A small audio captioner, trained from scratch.
Model: 12M parameters, log mel input, encoder patch size 8, encoder depths [8], encoder widths [192], decoder width 384, decoder layers 6, decoder activation swiglu.
Training: soap at rate 0.0011, batches of 128.
Data: trained on synthesised sound scenes: up to three everyday sounds over a background, 26041 training examples.
Rows from block 4 of the audio encoder of a small audio captioner, named by matrix and row number. Each number is 128 + 24 x the weight over its row's rms, rounded and kept within 0 to 255. All counts start at 0.
After each channel's rows are labels from the 100 clips, of 14976, where the channel reaches its highest value: "top examples" is what is common among them. Only what is clearly more common there than usual is listed. The data: synthesised sound scenes: up to three everyday sounds over a background.
# pw: pointwise conv (encoder.blocks.4.pw.weight, 192x192x1x1), inputs 0-95

pw.52 [119 141 138 110 135 127 163 135 123 147 103 153 170 163 121 137 103 128 127 111 143 132 110 119  80 174  94 152 137 115 125  87  72 112 173 117 140 142 138 120 106 137 118 103 110 181  92 168 130 127 120 117 171  93 129 133 125 116 152 101  97 132  86 138 124 162 124 115 136 132 108 105 121 133 128 115 131 149 158 131 104 122 143 115 134 109 145  81 112 118 111  80  96 118  91 107]
top examples: chatter

pw.121 [131 145 114  97 135 120 150 108 186 161 117 157 132 114 103 132 123 105 124 118 132 143 108 171 133 102 190 108 128 167 145 166 117 115  96  97 124  85 144 139 118 145 136 112 101 147 135 105 148 139 139 118 156 126 139 118 129 139  98 177 139 126 175 122 154  73 106 159 150 158 137 138 129 139  66 125 120 150 128 134 137 130 139  93  98 113 127  68 127 170 132 104 120 157 109 162]
top examples: reverberation; text has "room"; text has "reverberant"; speech

pw.71 [116 137 165  80 107 121 169 127 118 114 159  80 167 103 120  91 120  95 141 154  97 108 127 157  77 155 143  73 111 151 116 155  94 119 176 172 146 145 160 118 116 167 157 100 134 117 153 117 107 135 164 118 143  44 133 167 144  91  74 127  96 146 134 112 103 111 131 101 147 141 151 111 144 156 101 108 110 148 130 142 164 103 117 186 142 109 113 123 104  97 110 115  94  92 120 112]
top examples: thin (high-pass); explosion

pw.109 [118 171 158 139 121 152 133 147 100 174 137  97 177  92 146 106 106 116 126 105 163 138 126 109 125 114 123 109 161 120 119 111 118 112 110  95 166 111 124 148 128 107 126 168 142 101 133 153 120 116 160 112 104 159  85 124 103 108 163 109 118 103 143 124 140 127 147  94 176 121 149  93 151 104  78 142 101 156 107 149  92  73 153 122 146 135 123 142  99 106 108 174 108 127 152 123]
top examples: clipping; text has "clipped"

pw.141 [152 147 107 128 157 159 160  99 150 134 153 135 141 114 120 143 119 165 109 147 121 134 114 127 124 167 161 162  95 108 161 114 129 114 129 139 137  96 139 105 113 127 136 138 132  64 129 126 119 105 145  96 121 128  97 131 120 138 146 174 121 139  98 111 122 131 149 100 154 107 117 119 173 121 132 123 124 129 116 146 122 128 137 126 118 139 125 137 133 136  95  97 117 135 163 141]
top examples: background: none

pw.50 [115 125 135 128 116 122 167 147 109 157  68 169 175 118 127 114 104 124 143 120 151 126 137 144 153 147 161 112 113 135 110 119 123 148 110  97 116  82 166 119 135 142  99 130 116 108 135 133 162 122 135  81 114 184 135  86  92 127 103 130 168 110 136 114  99 132 114 133 148 143 123 136 117 122 145 129 147 171 169 167  86 112 151 125 131 154 161  79  89 138 160 135 116 135 163 145]
top examples: clipping; text has "clipped"

pw.59 [ 97 112 132 109 113 123 162 122 109 155 166 126 109 126 105 158 129 103 112 133 141 134  64 147 182 146 130 161 117 113 152 102  91 140 135  98 132 132 149 131 109 135 137 122 132 152 110 123 138 122 179 110 129 100 115 159  90 138 114 106 115 162 106 135 116 158 124 152  91 144 161 161  96 175 123 103 119 124  85 167 177 197 117  94 133 115 131 105 176 112  84 102 129 127 119  90]
top examples: barking

pw.23 [ 90 121 127 139  98 141 158 139 120 116 141 118  98 136 154 109  89  94 124 101 136 121 121 115  93 100 149 169 164 107  90 122 117 158 140 117 109 122 159 108 151 111 142 149 139 134 145 103 131 113 166 107  84 139 119 127 129 102 134 134 160 103 113 143 136 150 117  97 148 101 154 164 123 120 120 132 120 108 131 144 106 108 111 109 143 127 111 122 172  94 136 117 107 152  84 118]
top examples: clock ticking

pw.58 [115 174  81  96 121 159 106 153 101 132 157 143 108  99 144 124 152 124 123 178 117 102 142 156 130 124 115 136 155 178 103 124 159 133 118 127 124 129 159 162 118 133 146 133 112 105 122 121 140 141 120 131 104 134 104 127 126 182 124 135  98 113 152 116 105 105  94 114 120 141 139 132 106 107  82 144 124 162 126 127  80 104 146 106 111 102 103  75 132 126 157 125 159 104 109 163]
top examples: reverberation; text has "room"; text has "reverberant"; background: none

pw.93 [123 133 143 125 190 140 110 104 139 186 119 146 147 124 125 173  80 140 116 145 169 166 133 120 119 113 147 165 119 150 143 136 105  99 115 145  83 153 139 114 106 116  92 170 117 146 111  89 157 143 104 120 137 122 111 161 130 121 141  97 132 126 132 153  85 173 127 138 141 124 139 116 144 134 129 121 119  93 127 120 115 140 130  95 129 129 123 110  97 163  94 132 119 142 116  90]
top examples: thunder

pw.180 [163  79 173 138 141 124 136 130 132 133  95 117 119 101 142 102 122 143 132 109 136 102 145 168 164  91  98 170  71 124 163 126 139 106 102 148 124 130 107 102 148 133 141 104 210 140 117 126 156  87 105 138 134 125 141  95 124 122 119 140 163 142  97 138 116 126 107 147 156 128 106 185 166 112 151 132 134 142 160 113 153 101 166  99 139 107 158 125 119 170  94 108 142 146 123 129]
top examples: siren; beeping

pw.142 [121 121 150  86 101 155 125 143  97 177 187 150 109 131 127 161 169  79 139 142 167 124  97 111 120  95 107 123 147 183 103 103 142 202 133 118 121 126 118  90 172 103 123 148  95 155  97 141  82 163 144  85 140 152 126 152 152 133 129 115 131 117 134 116 149 109 115 100 145 135  98 124 141 163 117 126 103 140 107 112 148 114 110 118  94 128 141  92 104 126 102  91 107 117 111 140]
top examples: frog croaking

pw.43 [ 81 104 111 128 121 127 130  99 108 144 124 153 146 133 164 120 102 112 111 156 115 129 120 147 130 124  96 114 150 170 132 110 120 130 121 161 179 136 125 118 170 103 195 130 156 159 138  82 100 154 117 142 166 101 153 142 116 113 163 145 152 138  99  95 122 118 216 122 131 179 104 156 105 112 136 133 104 127 146 157 138  94 111 142 102 135 117 126 142 133 161  63 155 117 126 144]
top examples: background: none

pw.90 [125 159 148 165 139 112 133 161 130 128 133 136 124 151 128 136 147 134 126 104 135 104 136 135  83 137 113 137 127 131  88 159 193 135 154 137 133 115 143  76 107 158 105 187 105 113 142 128 146 134 173 134 116  99 144 154 115 112 132  91 134 105 112 125 164  91 125 153 151 153 124 127 147 144 110 139 128 112 126 176 140 105 107 177 113 136 109  54 117 134 102 142  92 119 116 145]
top examples: thin (high-pass)

pw.176 [109 140 134 108 167 159 132 115 142 117 170 152 113 108 122 150 115 137 114 142 133 159  87 132 136 130 153 123 137 154 129 162 117 147 119 150 121 168  96 137 146 164 114 100 105 130 123 140 190 145 139 119 148 142 178 128 115 143 140 124 117 122 132 138 122 147 108 126 108  83 132 128 118 132 105 136 104 125  99 138 173 168 131 133 142 138  89 107 195  99  99 112  78 107 126 156]
top examples: mooing

pw.92 [151 148 133 102 146 102 124 137 113 151 149 136 106 148 128 120 139 122 117 138 159 147 145 126  93 151 137  90 166 105 105 141 152 155 154 133 142 136 183 115 140 125 112  76 165 135 121 124 100 114 105 144 131 138  99 133 149 154 120 165  99 113 116 103 125 121 140 109 148 109 144 144 171 127 116 156 140  96 153 146 118  97 111 123 123 148 149 172 141  97 106 123 132 129 101 106]
top examples: fly buzzing; background: none; first sound: fly buzzing

pw.103 [ 58 167 115 134  66 110 156 111  86 145 102 156 136 115 127 120 127 114 130  72 103 125 108 126 140 107 141 111 109  97 139 168 102 108 183 154 131 122 141 119 114 101 117 127 119 107 143 123 142 120 148 145 105 183 107 138 138 104 126 126 119 106 111 153 128 152  84 125 155 122 103 163 171 152 136  90 127 136 162 122 106 127 104 124 101 105 129 150  99 100 135 127 121 158 114 127]
top examples: engine

pw.143 [112 152 148 127 136 105 123 120 163 132 134 121 152 135 138 122 151 112 148  96 139 130 118 148 114 147 138 114 138 110  91 153 129 110 123  95 119 112  93 116 150 182 117  77 147 104 172 123 104 101 134 142 135 105 168 123 110 145 142 136 156 169 129  83 134  91 133 152 165 113 158 124 132 109 123 133 147 126 174 144 143 122  95 159 141 153 149  90 114 116  93 108 115 129 113 116]
top examples: ball bouncing; first sound: ball bouncing

pw.140 [103 178 152 124 102  99 132 123 110 207 126 144 104 119 105 116 124 113 177 104 156 110 111 127 130 117  98 159 133 106 115 108 118 161 177 140 103 158 161 122 147 133 102 103  75 119 110 145 104 155 116 121 108 161 128 167 129  70  84 133 147  95 135 106 137 142 126 127 116 122 144 113 104 153 158  83 134 129 149 133 122 132 133 121 128  93 136 166 134 140 121 184 140 141 116 116]
top examples: clock ticking

pw.56 [119 120 107 100 129 112 129 120 109 156 111 142 117 122  94 155 116 123 117 104 157  94 120 150 116 124  87 110 136 113 151  68 114 149  91 129 163 155 135 123 142 120 132 115 108 158 139 104 121 112 144 164 190 142 116 157 165 104 117 126 163 115  88 128 125 151 113 146 134  73 128 160  95 153 131 129 132 154 130 134  97 144 130 115  96 116 128 103  83  92 125  92  85  73 184 115]
top examples: background: none

pw.73 [148 173 134  65 128 188 143 133 116 128 123 142 161 129 112 124  99 109 162 139 138 149 106 146 162 130  90  96 136 132 130 146 130 130 100 149 141 120 115 172 159 149 126  88 128 152 129 166 159  95 119  96 144 131  97 113 156 166 157 139 150  88 128  70 102 105 174  99 120 167 100 133 136 148 118 136 155 114 128 128 105 104 160 116 122  89 101 153 169 118  83 128 125 157 121 122]
top examples: background: none

pw.173 [147 152 160 105  97 133  45 140 133 147  92 125 100 143 141 170 119 115 141 152 119 138 105 107 107 110 174 151 172  91 140 104 122 162  90 103 130 135 108  99 142 143 114 143 130 111  97 148 164 100 120  74 120  99 138 168 157 120  93 114 102 116 117 112 100 165 132 122 132 167 113 144 138 117  96 164 101 100 101 126 139 136 112 138 159 140 139  71 156 120  55 128 153 105 126 115]
top examples: melody; car horn

pw.127 [134 162 117 114 103 150  74 119 128 161 159  86 165 140 118  78 129 140 121 160 100 115 126 131 120 112 103 114 109 119 144 121  72 161 133 119  98  89 127 140 162 150 146 105 126 149 134 122 170 102 161  98 141 145  78 116 130 122 123 116  94  98 155 128 139  97 124  96 141  99 115 127  84  63 148 152 122 153 142 114 115 141  95 152 110 124 117 124 130 122 137 158 118 165 133 148]
top examples: mains hum

pw.117 [155  82 118 106 145 103 162 124 124 137 151 135 125  75 163 128 123 139 143 107 140 114 141 161 105 159 117  73 142  98 124 124  97 131 134 132 133 141 149 158 140 108  94  79 147  95 106 110 131 123 121 157 131 111 109 162 119 141 114 165 156 120 132 133 150 126 151 111 109  67 104 122 119 112 143 135 184 136 116  97 130 104 165 149 121 139 118 125 150 151 108 158 119 127 131 128]
top examples: clipping; text has "clipped"

pw.30 [176 162  57 127 159 143 112 132 122 131 146 150 151 161 100 122  96 141 139 131 108 130 102 120 112 123 150 139 109 156 139 102 144 141 131  50  98  96 137 137 177 105 121 119 100 102 108 161 114 133 107 142 100 130 115 104 139 122 163 118 182 114 150 129 127 125 115 136  86 109 141 118 119 144 120 147  96  99 155 122 139 108 126 118 148 156 117 124 136 164 107 151 138 140 143 155]
top examples: laser zap; bird chirping

pw.82 [160 153 143 105 135 131  94 108 116 105 123 140 133 157 115 124 131 106 137 130 124 154 138 127 170 138 123  94 125 131 123 144 142 150 134 117 119 129 129  90 182 156 140 118 120 174  90 148 116 128 111 123 139 142 149 137 152 153 120  83 131 150 132 100 139 108 168 145 117  98 122  74 100 100 192 157 126 110 121  85 134  81 168 112 118 124 140 127 100 123 105 128 215 161  91 101]
top examples: background: none; water drop

pw.5 [137 110 128 128 124 115 106 113 155 144 100 100 115 144 144 130 138 119 135 129 156 136 102 131 107 124  83  94 138 100  85  94 126 104 133 133 139  89 126 158 118 181 159 114 121 188 106 154 152  82 142 143  87 110 153 163 133 107 107  83 140 147 118 142 133 175 103 136 166 126 138 124 134 130 114 107 121 103 160 121 144 148 128 161 121 124 104 137 116 150 113 120 100 150 108 135]
top examples: bird chirping; phone ringing

pw.16 [ 99 135 123 112 134 118 153 117 116 122  97 112 144 148 125 109 134 145 107 132 118 140 158 114 159 151 155 105 136  74 105 119 125  99 113 133 121  99 149 101 147 133 130 120 144 151 163 115 128 147 111 117 141 136 120 117 154 114 104 132 117  92 113 194 145 125 133 103 142  95 134 134 125 101 155 121 104 172 135 116 120 139 123 123  99 158 158 120 129 154 143  72 119 171  90 135]
top examples: speech; chatter

pw.72 [113 164 128 132 132 124 132 117 141 107 135 131 141 161 127 154 103 132 109  93 135 108 125 161 120 163 183 179 140 158  97 134 174 151 214 161  86 129  99 138 124 114 105  86 131 113 154 125 118  83 142 148 141 129 135  97 172 141 171 197 130 124 164 156 121 163 107 149 134 107 111 152 165 163  94 164 147 176 182 134 126 165 132  94 111 131 122 109 101 134 153  99 177 143 103 125]
top examples: thin (high-pass)

pw.60 [138 100 128 135 115 110 133 130 120 103 105 129 103 112 147 139 130 101 144 134 102 138 117 114 130 157  94 141 110 135 108 192 120 133 170 149 158 133  89 101 110 130  95 119 123 128 143  97 188 116 147 109  99 128 154 100  82 146 119 153  86 188 109 180 150  96 107 101 153 140 167 169 121 135 121 148 105 123  64 124 147 107 108 131 135 136 140 144 153 109 121 107 132 107 110 147]
top examples: zipper

pw.20 [ 93  77 102 106 144 145 146 154 115 180 101 145 126 115 117 124 120 103 135 145 135 145 141 117 133 177  75 109 125 169 171  82 114 121 113 133  76 151 151 148 122 138 114 118 108 135 144 102 153 150 140 105 142 148 135 113 141 143 137 110 187 147 139 135 114 114  73 116 103  96 128 135  89 140 130 114 109 128 125 156 126 119 114 123 136 152 101 114 147 185 131 134 179 123 114 132]
top examples: water drop; background: none; first sound: water drop

pw.94 [129 180 115 170 173  99 135  96  98 130 122  96 122 157  94 122  90 143 115 128 122 154  85 168 133 139  82 126  83 120 149  93 112 143 147 131  92 141  91 172 147 173  81 154  94 124 138 118 143 156 143 105 107 131 138 100 111 115 111 150 120  80 147 151 137  92 117 105 144 167 107 118 116 131 100  93 134 110 150 132 119 105 129 162 105  97 155 116 135  96 116 163  95 127 128 167]
top examples: wind

pw.162 [170 148 151 131 140 151 163  91 133 124 121  94 106 132 124 169 114 131 129 102  80 101 114 161 123 102  97 152  75 117 129 122 138  94 118 179 114 147 142  88 122 148 177 119 128 139 180 123 131 137 168 190 140 160 119 140  94 125 131 118 129 130 109 115 105 130 150 138 156 155 170 129 101 129 107 109 118 147 141 125 114 138 117 128 144 157 143 103 155 138 124  91 114 119 111 116]
top examples: beeping; first sound: beeping

pw.153 [155 150 126 125 112  71  75 132 100 103 153 143  97 138 104 125 102 102 126 103 135 118 144 113 120 134 133 149 166 117 127 124 155 179 163 126  97 111 148 162 165  90 130 178 122 121 147 116 137  98 156 136 110 138 124 176  91 145  79 158 131 125 148 132 111 158 104 102 141  72 123  91 114 130  99 149 107 127 132 177 145 120 156 118  82 105 155 106 113 157 117 174 148 105 185 138]
top examples: thin (high-pass)

pw.42 [ 89 105 116 118 117 116 169 117 166 112 104  96 157 110 127 121 109  56 109 120 147 136 154 143 113 147 155 205 143 142 135  56 138 111 102 123  71 128 129 127  99 119 132 145 104 146 103 119 126 143 100 124 145 160 115  73 116 135 121 120  76 135 131 104 106 142 143 133 136 140  89 146 162 112 134 112 136 132 118 103 121 152 131 149 131 124 139 108  95 169  99  97 154 111 106 109]
top examples: reverberation; text has "reverberant"; text has "room"; background: none

pw.31 [117 117 110 175  95 117 144 108 110 111 108 143 154 121 125 110 174 156 140 143 144 165 127 123  94 156 121  66 136 104 140 133 141 108 147 105 115 110 109 115 107 165 167 138 134 170 151  97 108 144 140 103 114 129 131  69  92 150 140 107  93 121 153 177 111  76 139 107 122 131 165 157 113 159 119 168 117 110 175 133 133 136 106 170 104 133 116  97 128 134 121 141  87 156 143 150]
top examples: door slam; footsteps

pw.115 [105 147 111 129 117 141 168 135 146 178 133 149 150 127 110 114 100 133 125  90 117 136 124 114  87 136 128 115  99 127 176 132 175 158 161 116 134  86 135 131 150 159  92 126  73 120 119 117 139 143 131 119 151  94 144  95 126 112 112  86 159 122 141 129 147 155 163 112 103 112 125 119 100 188 115 136 125 137  85 124 123 127 124 128 136 135 133 121 132 104 122 110 134 121 146  99]
top examples: footsteps; ball bouncing

pw.100 [125 147 151 132 146 123 116 109 137 143 139 164 134 106 144 140 138 144 111  96 120 136 121 140 147 147  71 147 116 142 146 108 162 104 120 134 126 131 123 130 114 124 130  81 118 107 111 142 154 144 113 180 129 149 145 148 110 149 177 148 120  94 104 141 137 152 163 103 113 116 122 103 114 134 134  90 132  86 116 126 111 126 123 158 145 126 153 120 145 123 161 107 137 125 143 138]
top examples: beeping

pw.54 [169  83  92 119 145  91 146 152 120 115  92 106 135 138 121 184 101 163 104 135 102 117 118 136 165 115 119 138 121 122 165 138 127 133 109 126 175 122 135 102 107 154  97 109 121  93 137 109 190 108  91 115  87 145 174 128 132 140 124 107 160 131 130 152 117 110 130 126 166 157 157  68 132 124 160 104 149 127 146 133 145 138 152 131 105 136  86 142 122 149  82 117 109 151 164 139]
top examples: water drop; ball bouncing

pw.39 [111 143 111 137 169  87 125 132  87 121 167 159 111 137 127 124 140 126 149  87 128 118 127  77 140 145 133  99 102 114 150  96 126  85 132 103 120 122  96 115 128 168 100 114 131 131 134 157 158 125  91 125 118 126  94  94 105 161 120  90 133  98 136 116 112 167 107 107 106 116 111 159 174 158 142 121 103  79 143 185 105  89 128 171 123  90 126  63 138 151 115 104 119 134 114 130]
top examples: thin (high-pass)

pw.110 [131 130 114 140 141 109 120 114 141 159  88 110  85 109 170 107 110 100 173 140 122 124 136 111 100 137 147 150 153 128 144 131 115 181 129 160 155 116 151  82 129 137 110 177  94 116 118 137 155 123 134 121 149 110 104 131  86 119 104 133 163 108 139  94  75 114 114 136 116 112 128 153 147 148 111 124 142 126  77 130 155 120  76 123 153 104 154 135 101 134 127 173 129 103 120 105]
top examples: doorbell; car horn

pw.104 [145 139 123 123  90 136 150 131 106  68 146 135 110 142  94 138 137 116 143 103 163 123 160  92 182 187 137 154 107 119 127 128 117 120 115 204 121 120  86 131 106 135 129 134 130  93 156  85 141 140 125 142 108 143 140 118 147 147  93 113 175 118 116 141 111 115  87  94 125 118 129 130 133 130 130 119 128 135  75 104 138 123 129 158 147 146 211 123 102 122 134 127 106 172 132 144]
top examples: crickets

pw.182 [153 105 116 140 140 131 156 145 130  91 103 126 140 132 136 121 150 128 115 132 137 135 115 147 127 177 142 170 183 133 108 135 128 120 150  85 112  91 141 119 135 113  99 116 128 145 139 132 137 130 158 152 107 135  99 165 107 112 142 130 129 146 105 132  83  96  87  86 116 113 167  67 137 141  95 148 159 154 158 152 100  92 131 134 129  95 125 123 107 125  98 118 132 122  97 105]
top examples: fly buzzing

pw.126 [122  78 123  96 104  84 146 140 107 132 103 143  67 118 103  96 137 102 153 115  93 123 122 123 112 135  96 114 109 110 175 127  97 154 140 118 108  96  85 131 108 116 106  97 105 122 156 119 118 108  75 131  88 130  96 133 106 148 111 135 118 161 134 114 141 131 195 144 150 146 144 154  96 163  89 117 120 119 118 109 130 138 114 155  94 125 154  97 137 137  93 103 138 156 142 125]
top examples: ball bouncing

pw.87 [ 65 143  96 121 155 117 108 107  79 160 118 135 135 117 123 116 104 146 130 119 134 145 167 117 140 161 130 132 193 120 139 102 104 146 106 122 148  66 100 102 142 122  88 157 118 143 104 120 113 175 139 109 126 140 135 157 109 120 110 124 158 172 116 121 106 116 101 142 103  97  89 153 132 112 121 119 151 141 149 122 108 145 161 141 114  91 129  91 128 144 142 166 122 124 134 155]
top examples: engine

pw.49 [151 151 123 141 149 152 142 135  73 154 141 108  79 120 121 129 105 183 119 138 132 152 101 150 123  93 162 118 101 126 107  68 129 121 119 108  88 113 120 161 129 146 132 130 123 110 126 131 121 130  95 127 106 166 139  95 156 105 119 145 115  91 162 135 149 145  82 117 158 143  99 117 137 170 106 115  86 128 108 126 152 127 149 152 129 139  81 100 139 142 118  90  86 145 113 138]
top examples: knocking

pw.159 [127 103 119 132  70 147 168 106 125 104 112 120 135 130 108 128 115 164 155 109  97 132 106 129 141 124 124 170 103 126 188 129 124 145 142  85 109 123 146 153 167 167 128 116 135 121 138 190 111 110 118 127 150 129 108 149  97 130 111 143 125  74 155 139 110 112 125 147 140 134 137 123 114 148  95 155  91  93 114 141 139 125 120 137 106 164 180 111 132 128 117 102 112 121  90  95]
top examples: bird chirping; ball bouncing; first sound: bird chirping

pw.135 [112 101 115 143 137 151 100 134 121 143 176 180 145 125 149 136 138 152 117 128 103  93 108 162 140 120 150 139 121 128 135 160 123 165 103 127 133 116 148 141 148 137 180 111 149 130  80 141 109 162 106 127 130 177 169 155 130  82 111 141  80 100 111 112 166 153 118 102 118 142 112 140 178 159 134 136 105 161 125 151 137 143 174 114 102 141 139  95 137  90 122 129 149  78  94 131]
top examples: crickets

pw.46 [161 134  88  94 174  98 118  87 134 149 115 131 159 140 114 157  82 117 169 114 131 125 151 135 131 142 128 119 105 141 143 114 148  80 164 128 129 105 121 128 140 118 129 107 155 146 135 139 183 103  91 154 146 174 124  89 125 119 113 138 129 113 100 128 180 100 179 115 105 177 136 121 131 137 128 156 183 128 117 137 138 124 103 140 189  59 155 160 167 124 186 112 153 170 148 111]
top examples: beeping; whistle

pw.91 [123 152 116 110  82  87 130 120 169  87 102 143  85 158 140 139 149 108 165 114 136 124 156 103  88 122 142 102 114  97 154 152 162  96 103  95 177 128 173 137 130 136 119 160 137 132 112 104 137 122 106 149 143 120  96 130 117 115 129  93 150 114  96 110 125 125  61 121 118 101 181  82 165 140 140 117 146  86 154 142 105 119 123 103  99 114 156  98 140 177 100 137 123 143 139  91]
top examples: crickets

pw.63 [129 145 104 107  93  97 108 176 141 102  94 149 145 136 104 123  92 125 102 143 115 166 168 125  79 109 134 149 160 128 140 117 149 131 114 128 140 103 148 159 141 119 113 162 129 110 111 138  83 139 172 141 136 138 175 178 137 135 153 121 100 136 140 129 128 123 165 126  97 130  90 132 159 143 125 160 129 138 138 132 112 117 173 113  81 130 134 167 105 133 116  84 151 119  89 146]
top examples: footsteps